Rows from block 5 of a small sound classifier, named by matrix and row number. Each number is 128 + 24 x the weight over its row's rms, rounded and kept within 0 to 255. All counts start at 0. Numbers have three digits each. After the name is the row's rms in percent of the matrix's.
Before each channel's rows are labels from the 100 clips, of 14976, where the channel reaches its highest value: "strongest on" is what is common among them. Only what is clearly more common there than usual is listed. The data: synthesised sound scenes: up to three everyday sounds over a background.
# c30: last pointwise conv (model.blocks.5.c3.0.weight, 256x256x1, standardized in use), inputs 0-127

strongest on: thunder; first sound: thunder; number of sounds: 1
c30.167 112:093128128113150128128128101128133150116128129140081112128128128128104145128128128128133143128111128128105128128128128116128128150128148128116128104181152128178128128128181105112133128154128128128132138148125106098140085128093136157126133128128128128128128128128079128114092128120186136128113128128128167128128122128171108134085148119128064088146128128128128128110128128128118128118099

strongest on: hammering; first sound: hammering
c30.137 105:128154128128066128157128153128128128128128128128128079128128128128128114128094128128128128120128128096128128140128128111128128121128128144138128134128096175128128128104089128150128128128092128206128128142128128128128075128128214128112129128166174128128128115128128128159133123094128138128102128115128118128128128099128109128135058128128127158128128128128105128128155128128090118107128

strongest on: thunder; first sound: thunder
c30.84 114:122128106128130128058128128128146128128104128128128120134128145113128128128099098120182106128141128128128110128128128147128097128105128128128153128137120128154150128126157128098128128128159128128128143116119061143115093109128084128159130128109128124114128128100128128142123128121128168128131099128092128122128082216157128128121128193166128128128151128153128077128094096217118107128128

strongest on: laughter; first sound: laughter; siren; first sound: siren
c30.185 095:128133128106128083128165113128128128128128128128128128135128128128128128128128130128144128128128128128128135110131128119152128133128115128128149128128111128127128128141151128112150128128128166128128128104128128128128128128128128128128128128128128128120128098128103129128128128171109128128128128124140128128135128128128128103128123128128143128096101128129137173086121128128128128157081

strongest on: thunder; first sound: thunder
c30.136 105:128128112097129102118128128158128128128128128128102128136128105128144128128128139128128106128138141128128185128108128138128096128144161144170128128199155128153130128111128100131175073129153154081128146108128128128128140128124128101130128120128128128128119128125128188125147128128128103089116128097099133128193145128118128128128116152093128166128128138120128128080149128104128128138101

strongest on: meowing; first sound: meowing; number of sounds: 1
c30.27 098:128128126128128128147128147143128114128128117077158128128128128128128078114128128128133136128129128128133128128160128117123128150128128128128128128128128145089177146114128128117128128175130128161150134194128128128164128128089138128116108149112100128128150128131161160148093124134128108133128128128128128169128088057128128128128128207128128128128128118128128108104128128131111118128181

strongest on: laughter; first sound: laughter
c30.54 098:128128113128128128095128128128123128128128128128128119128128114110128128144128128128128153128128128167128136128106128128128141128111128128128128119128128128128128128128123128106132091128128128138128128124128128091128128128116128090128144128124132128128128128128103128154128128151129090126128116128133128128166128128128135128124125126128128082154142128128128175128128128135128128128129

strongest on: meowing; first sound: meowing; doorbell; first sound: doorbell
c30.43 100:128128123128128128128115128128115134128107146128128128155110128099110128128128128099128139128128128128128139129128094128128072128128128128128128128128128128128128128128128128125124128134128128095128126128114070193125160142100128129194111128138108128106128128128124143149147128128108128122110128128128128210128086085128101141178113128115128065106147128128136128128128120111128128131128

strongest on: ball bouncing; first sound: ball bouncing
c30.186 077:128126128128153128128128128128128176128128128128128128141128128124151109112128120128128111128128138128128128128128128128123128128194102078139128133128128128128128128128128128128096128167117134161128128132128128128128185128153128128128128128177138128128128128104108135128146133128128159124128128128155128128133128128128128128050128123128128159128116126128209128128128090123135128128128

strongest on: meowing; first sound: meowing
c30.97 081:128128108120160164128128128128128165128128173128125140128128128128128128128128128149131111128123128128128133128105128128128128128135128128107128116128128128128128134128128128159128128128108128153134128119128128128128128128128128071128128128128128128128128128136128129138152132213163119128098128128128134128128128128128090092128128128128144128128128128091104148128095128128128128128128

strongest on: hammering; first sound: hammering; explosion; first sound: explosion
c30.175 087:128171110128128146128128101144128128110112144081128125118125145090128128128128096128128135106118128128128128048128128128138128128128128091104111128128128128104128128128101128107128128135150128167094120141128112128128151169110128159068100128164128128108128092128128128122150128128147129128128128080128128131115139128128128189149058125140134128128141128128128095128119135128128109128109

strongest on: crying baby; first sound: crying baby
c30.224 101:128087128157134128110161103089101104083132128128128128098141128128128105128128206128150128115156128128128174128128131113179128128128128097192110128106107151128128136118128167128171123128096106094128096128086148110128128128128111128124120127128128128128119076086128128128144128151128186071165151128085128094149133126128128128166128101100151128128075099081128128128128129128156128128128

strongest on: hammering; first sound: hammering
c30.76 100:143128128109080128098128119137128162128095173128128153128128142128130128132128128136128128103128119128128128128128137083128080128142128128128128140249128141166128152130128123123200138149135128128084128128128139128098128128128092128128093156128128138128128154128162128110160140116128135099143128157128128128128113128128140064128078113121144128128128141160128138146116114127142161128128

strongest on: meowing; first sound: meowing; applause
c30.50 109:145100128151084128090183128144128128129154128136128128128128138125128230125128194128128173128128133158207128128128146128128145128115128128128128183128101133142115128128128078109126112128128152108161128128148128128109181170128095134180190128159125118128122104154128185151128077128147130128104144128147101128122128128128131127102113128128083128139128128128128085130128128128117111154111

strongest on: ball bouncing; first sound: ball bouncing; glass breaking; first sound: glass breaking
c30.173 078:128080080128128132128128128128114147128128128111128144128128134128095115150128128128136115142143128114130128129128128165128112128147131104141096129078128128128153128131163210128137123128128128148128128128156071128128140128146128128184128128143124125128140128128128135135118128097128141128128131128185114128128128090128128119107150106128139149128135128128138148147128174129128076174182

strongest on: laughter; first sound: laughter
c30.14 083:159128128128128163129128109112128128110128086141222118128082128128128146128128128128134170128128128128128093128110128136149128128128127128128128128128128128110103128128128128135163128116146153110128128107119184128135128168128150139110086124075128128128128135136128128141128142176128170132128130116135121205049111128128144083076128128158128128128152122093092128092073083094128128128136

strongest on: meowing; first sound: meowing
c30.172 087:128128121128124101128128128139128136122091128128128090137128128128128118134128128136128128128128128124128098128128112128145121128128128128128096141128128128128142128128128128106128135123128154153128125128109128128128128167128073150082128128128146146148128128128128100128093079128128110150128116079091192164141073114128133142090129128156128147128128131172128128114128165110086105128128

strongest on: ball bouncing; first sound: ball bouncing
c30.62 100:111128128140114128128128128128128128121128128128128128128110128135128128128128128093124112128146130119121128115112128128105116153128128131128128128102128108128141128115128128128129101122150128152133143145128129108168128133128066128128136128063128111128155128146128128188128091128128171128128128128219128128100128128128128105119128128128128139129119128137128128128128128167128129128128